python train.py --arch="densenet" --image_size=64 --num_classes=8 --lr=0.0017
Rows from block 12 of a small image classifier, named by matrix and row number. Each number is 200 + 30 x the weight over its row's rms, rounded and kept within 0 to 999. All counts start at 0. After the name is the row's rms in percent of the matrix's.
Before each channel's rows are labels from the 100 images, of 14976, where the channel reaches its highest value: "peak on" is the class under the peak. Only what is clearly more common there than usual is listed. The data: cartoon faces. In brackets: how many of the 100, against the usual share in percent.
# conv1: bottleneck pointwise conv (model.blocks.13.conv1.weight, 128x320x1x1), inputs 107-213

peak on: brow (50 vs 0.3); skin (39 vs 15.6)
conv1.73,098,188,146,186,162,178,188,188,198,194,231,200,210,213,231,173,155,208,158,189,186,211,209,205,212,171,224,188,220,226,256,171,205,179,202,147,217,218,173,184,190,207,184,184,185,227,202,200,198,244,225,232,197,210,176,202,159,206,216,222,194,247,155,192,181,217,271,187,174,173,188,215,223,197,163,232,167,180,245,213,220,232,237,183,223,137,229,230,157,204,247,149,175,221,188,183,209,201,196,158,186,220,140,171,191,212,228,270

peak on: skin (89 vs 15.6)
conv1.85,097,186,223,227,166,209,243,194,217,220,193,207,195,228,202,175,170,228,234,229,156,181,217,221,158,283,250,221,201,174,176,236,189,224,193,175,140,272,187,156,214,190,207,211,191,173,253,166,184,167,238,175,184,161,191,191,180,198,207,160,200,191,166,194,179,221,236,200,192,175,192,228,248,176,197,180,206,216,207,188,208,222,249,218,213,82,232,155,185,200,163,187,217,216,252,236,200,190,204,179,169,145,172,202,231,171,222,226

peak on: hair (50 vs 9.8)
conv1.9,090,234,216,165,185,147,208,181,223,203,204,209,233,193,215,223,231,269,248,216,153,201,221,215,205,184,149,158,199,202,177,214,173,175,196,226,203,226,218,131,183,200,199,186,156,278,232,150,196,185,146,187,217,178,223,144,169,204,192,186,176,256,155,195,200,174,236,241,182,165,159,225,199,206,202,217,195,193,148,258,235,230,211,190,193,169,199,177,190,247,155,188,158,230,189,215,159,208,199,194,261,160,210,209,189,150,195,151

peak on: eye (80 vs 1.4)
conv1.75,102,206,238,192,209,159,255,205,202,191,206,206,175,208,176,266,240,242,195,202,220,154,248,200,168,173,197,205,199,244,176,215,100,185,253,225,152,242,181,243,220,194,164,210,219,210,186,219,260,162,220,231,177,219,188,191,214,170,176,169,206,184,246,222,265,215,182,166,255,241,213,183,233,212,239,199,141,160,195,183,226,231,205,250,214,149,224,166,216,248,197,204,248,225,201,194,204,210,198,149,195,231,182,201,226,237,226,195

peak on: mouth (55 vs 0.4); skin (39 vs 15.6)
conv1.0,099,226,223,185,154,231,274,181,219,217,176,183,223,221,238,204,182,243,176,211,206,200,231,190,170,184,186,176,191,164,191,181,145,201,206,175,202,192,185,178,179,244,223,255,160,223,186,221,178,199,217,216,223,218,194,210,196,151,211,185,202,172,180,196,181,192,186,198,224,177,207,213,171,171,200,255,186,228,218,211,205,127,235,150,204,192,180,216,187,137,269,216,215,217,208,249,179,217,207,196,214,181,173,176,142,168,104,248

peak on: skin (96 vs 15.6)
conv1.10,099,172,219,228,210,223,182,185,250,227,204,227,230,143,166,205,230,204,169,218,195,248,205,161,222,189,201,289,167,214,188,183,160,177,174,234,269,169,192,209,182,226,216,155,153,203,170,188,234,166,158,198,191,225,234,257,186,158,216,138,196,232,196,227,190,218,185,187,114,202,176,183,191,189,220,174,181,303,144,153,211,164,147,209,186,157,196,236,193,188,235,159,211,219,194,231,230,188,165,178,209,226,219,198,183,247,187,209

peak on: skin (74 vs 15.6)
conv1.33,100,183,187,157,223,226,154,180,209,259,216,184,210,135,174,170,184,247,153,197,202,244,195,180,184,246,201,199,262,236,142,202,169,180,208,210,196,191,174,172,195,167,227,234,178,145,226,194,233,216,188,183,190,230,171,175,176,241,239,214,180,221,235,207,176,245,184,192,177,179,160,200,201,178,172,219,203,169,247,195,255,214,229,186,239,169,144,193,205,216,226,200,182,227,155,242,169,130,181,236,224,189,163,230,187,189,127,198

peak on: eye (76 vs 1.4)
conv1.32,102,212,251,227,212,218,207,228,206,138,159,190,169,210,138,239,124,190,187,214,213,182,220,248,218,217,148,188,214,143,151,175,202,208,160,155,221,184,176,179,215,164,208,201,214,214,184,180,181,217,203,177,246,206,221,186,206,233,177,215,209,199,193,151,221,238,166,205,203,230,223,203,214,205,259,206,185,257,186,122,189,155,149,236,199,237,234,184,175,210,181,234,154,162,204,197,183,239,236,220,232,192,250,181,239,190,146,201

peak on: mouth (80 vs 0.4)
conv1.115,097,208,189,176,166,273,185,249,219,200,174,215,251,235,217,170,174,207,228,189,187,160,175,227,184,226,240,213,171,219,204,210,256,205,139,233,187,157,213,160,180,169,181,221,194,118,205,194,252,194,232,172,160,217,217,160,232,202,180,195,194,205,187,194,189,148,191,211,205,219,235,182,227,166,192,158,169,133,224,200,177,230,209,138,161,215,221,171,172,207,168,177,263,146,208,227,211,201,210,192,193,188,171,204,198,194,202,229

peak on: brow (38 vs 0.3)
conv1.64,094,195,191,194,173,258,177,236,203,204,203,233,204,211,203,217,198,214,238,184,153,191,174,260,177,185,199,216,232,230,192,188,195,258,242,206,230,258,148,180,178,176,205,165,184,141,185,196,180,264,221,179,206,235,181,217,204,200,180,209,218,212,196,311,164,238,182,137,214,154,252,176,171,198,132,195,132,227,214,228,213,213,216,235,173,166,222,218,186,263,175,204,186,188,186,189,184,200,178,187,258,249,157,218,193,165,214,233

peak on: glasses (71 vs 0.7)
conv1.58,100,238,209,222,162,218,178,200,198,194,183,194,165,251,236,187,218,216,251,256,157,220,209,183,137,221,200,206,212,252,197,183,158,212,159,199,167,251,178,228,195,209,179,188,170,200,177,239,189,197,208,208,204,210,207,197,199,175,158,216,219,179,213,216,212,214,201,170,240,176,183,211,189,197,155,192,211,189,200,173,124,233,292,203,195,200,160,202,185,225,241,238,208,211,177,212,202,187,178,233,213,157,224,224,196,213,170,160

peak on: glasses (27 vs 0.7); eye (26 vs 1.4)
conv1.23,106,260,214,161,179,213,142,185,171,187,171,200,192,221,169,219,230,196,164,195,226,199,185,220,180,194,151,182,207,219,241,187,209,202,153,238,244,201,171,175,205,249,218,189,189,232,205,203,246,223,207,252,192,222,203,200,233,242,166,190,236,143,227,248,247,169,191,151,141,226,170,164,201,192,227,187,155,202,169,200,232,202,199,213,205,171,253,196,190,206,237,267,223,215,214,208,184,200,188,202,191,172,213,187,147,188,183,232

peak on: skin (66 vs 15.6)
conv1.59,109,189,245,205,222,181,197,206,180,227,226,175,269,169,204,213,221,175,244,244,202,156,189,124,226,182,189,196,250,257,179,219,203,181,192,228,202,247,178,180,208,144,212,234,184,186,146,184,201,149,162,209,190,186,148,177,173,170,237,177,180,208,153,171,207,152,195,179,160,247,187,215,271,165,156,152,203,168,199,227,209,180,182,148,200,168,229,235,223,216,250,191,168,210,207,246,172,200,209,213,234,224,177,168,193,218,225,235

peak on: brow (50 vs 0.3); skin (39 vs 15.6)
conv1.122,102,225,202,188,163,147,152,220,158,175,210,247,190,142,220,141,205,199,225,168,216,198,212,206,233,179,129,129,167,165,179,165,180,179,177,178,199,215,208,203,203,200,169,186,174,169,190,247,210,176,202,186,185,241,166,164,212,205,198,259,246,205,179,203,167,216,199,197,164,185,217,179,224,232,192,208,164,217,198,194,152,223,178,193,214,193,219,176,199,221,197,147,172,202,190,241,202,235,181,178,193,231,148,152,174,229,181,212